A small multi-label audio tagger, trained from scratch: norm rmsnorm, 39062 training examples.
Rows from block 7 of a small multi-label audio tagger, named by matrix and row number. Rows with one number belong to one neuron. Each number is 50 + 12 x the weight over its row's rms, rounded and kept within 0 to 99. All counts start at 0.
Before each neuron's rows are labels from the 100 clips, of 14976, where the neuron reaches its highest value: "top examples" is what is common among them. Only what is clearly more common there than usual is listed. The data: synthesised imitations of 52 everyday sounds, one a clip. In brackets: how many of the 100.
# fc1: first MLP up (model.blocks.7.ff1.fc1.weight, 768x128), inputs 0-63
# fc2: first MLP down (model.blocks.7.ff1.fc2.weight, 128x768, transposed), outputs 0-63

top examples: mains hum (37); rumble (33); sawing (27)
fc1.637:48 41 49 31 51 34 39 56 51 50 58 46 25 47 14 48 52 49 41 55 55 60 50 43 29 39 56 31 36 50 46 36 48 34 56 56 64 47 77 67 39 58 49 35 56 54 47 43 38 41 27 40 30 43 59 40 37 33 21 47 52 48 77 45
fc2.637:48 54 65 60 57 29 47 48 67 61 48 45 35 42 54 44 72 55 52 47 60 62 30 46 56 56 58 47 39 52 69 64 61 62 41 46 35 42 30 49 23 67 56 40 60 62 39 16 43 52 42 46 43 65 80 49 51 35 41 61 58 66 48 44

top examples: signals (62); siren (48); mains hum (33)
fc1.175:36 52 46 68 42 57 49 56 58 64 53 38 59 52 26 48 59 23 54 51 59 48 49 69 38 50 38 44 71 40 72 54 41 81 45 63 38 76 64 31 51 59 49 25 40 36 44 56 67 53 35 56 33 41 55 58 57 50 31 54 61 47 39 72
fc2.175:33 37 30 49 59 40 46 53 45 59 71 54 64 55 26 50 36 44 60 44 52 45 42 45 83 39 70 43 55 50 62 66 50 30 54 65 37 38 56 67 54 59 35 52 63 63 39 49 41 51 67 44 30 63 40 37 47 26 50 44 41 43 53 34

top examples: machines and effects (47); laser zap (26)
fc1.382:49 36 18 63 52 33 61 69 46 39 51 80 31 55 49 59 51 38 48 57 43 43 53 23 76 65 50 46 49 55 41 45 66 66 37 59 53 71 38 44 55 25 66 44 26 65 35 26 48 52 54 43 65 49 41 41 46 58 52 36 60 50 39 59
fc2.382:36 52 45 65 30 49 26 37 59 45 55 26 46 53 41 55 27 63 63 40 65 65 43 60 61 57 68 58 58 58 62 44 53 45 45 51 43 61 54 33 65 38 41 56 53 60 83 64 54 42 42 68 51 50 45 51 39 55 45 29 45 64 31 44

top examples: machines and effects (44); sawing (42); thin (high-pass) (40)
fc1.367:70 44 24 50 34 75 56 72 62 37 70 57 37 51 54 54 59 54 55 45 39 53 60 49 43 32 64 56 50 57 50 64 52 46 27 42 45 43 64 43 52 28 36 50 39 50 48 37 42 32 51 66 33 49 63 38 48 44 62 48 51 54 46 54
fc2.367:55 52 44 60 60 46 50 36 49 41 63 26 40 59 34 58 27 68 36 66 54 54 54 42 45 55 24 29 28 53 31 45 44 55 40 57 58 46 68 69 68 38 57 41 37 41 55 60 50 37 47 70 50 51 50 69 53 29 66 74 33 26 59 56

top examples: machines and effects (71); spray hiss (61)
fc1.681:49 84 64 45 27 36 32 35 43 16 46 52 72 36 38 53 51 44 42 61 64 48 43 50 55 60 57 37 46 57 61 60 45 55 60 41 53 47 57 33 53 38 54 60 33 21 48 53 68 35 35 65 48 39 48 54 54 76 59 53 64 61 53 43
fc2.681:42 52 53 66 34 48 58 35 56 43 44 63 52 31 59 56 62 49 66 54 48 51 59 54 46 58 46 53 52 66 24 41 34 26 65 32 60 30 60 32 71 49 76 54 67 65 60 36 47 20 54 60 61 49 46 54 50 66 50 52 28 43 70 41

top examples: machines and effects (73); sawing (71)
fc1.638:43 75 59 37 41 41 38 52 44 49 25 76 42 50 55 79 68 61 60 64 61 46 29 45 61 44 47 40 61 37 50 57 70 60 36 53 32 49 46 63 51 25 49 56 71 67 37 33 44 37 73 38 56 47 39 56 63 55 46 35 36 45 38 45
fc2.638:47 64 71 37 35 59 66 32 47 70 67 54 41 62 59 50 45 51 58 52 44 50 55 81 47 62 45 51 49 46 56 71 75 48 54 47 21 53 51 45 46 27 23 42 65 65 44 69 33 44 42 53 45 51 46 54 47 40 45 26 41 34 44 51

top examples: signals (74); siren (70)
fc1.567:37 48 52 65 30 64 40 63 50 41 54 32 42 57 34 36 43 62 50 34 38 45 58 40 60 48 53 35 55 29 62 45 27 55 44 37 37 47 75 53 52 54 65 29 33 34 40 54 49 54 47 48 48 56 56 65 84 34 45 50 58 52 53 26
fc2.567:48 66 50 61 56 81 29 49 46 50 56 46 48 41 62 62 40 61 64 42 37 42 60 60 58 57 61 52 48 42 58 59 46 60 47 30 55 74 42 32 51 44 49 46 38 23 44 44 64 53 24 36 75 44 37 58 24 43 63 46 39 55 45 38

top examples: machines and effects (68); laser zap (55)
fc1.187:61 64 39 44 39 43 53 82 45 53 45 30 48 69 59 48 40 68 52 22 65 59 61 50 43 52 62 61 47 47 36 39 43 39 46 84 54 51 59 45 67 56 59 65 51 37 41 51 55 83 40 37 61 66 51 52 36 46 71 57 50 36 40 57
fc2.187:59 61 36 57 47 29 35 52 49 43 36 37 48 79 50 52 54 54 62 54 43 59 62 20 55 49 31 70 63 52 38 58 53 82 56 43 46 61 50 20 36 50 56 62 34 64 41 55 49 41 46 49 59 37 24 36 72 51 52 50 69 32 54 42

top examples: mains hum (86)
fc1.336:50 50 54 26 33 35 59 59 73 46 68 50 59 40 30 44 70 40 52 33 58 72 50 53 34 45 80 71 42 51 68 52 58 41 45 66 47 59 52 30 44 28 65 60 45 35 52 48 43 55 48 49 51 66 54 60 55 64 47 56 51 36 41 43
fc2.336:45 32 62 55 40 62 43 41 51 48 22 66 35 76 37 29 34 45 56 37 51 35 37 46 45 40 77 43 36 60 56 57 62 45 23 44 36 52 34 43 63 58 63 50 46 62 43 37 70 46 59 38 24 55 57 65 41 53 51 46 32 47 40 45

top examples: signals (51); white noise (37); siren (30)
fc1.426:39 65 59 25 47 56 53 61 31 51 23 52 31 51 40 55 45 41 46 29 50 33 46 52 56 50 30 59 31 41 45 64 46 52 59 77 55 53 41 29 68 43 53 47 44 53 67 37 80 58 59 43 51 33 52 43 43 43 51 41 56 55 44 52
fc2.426:61 61 62 48 48 59 58 58 58 40 51 47 65 73 49 36 39 44 56 55 50 66 64 56 52 69 56 39 64 60 40 58 49 43 41 42 45 44 45 36 51 47 61 65 45 20 46 46 76 48 42 50 58 53 51 55 21 50 59 43 64 68 66 60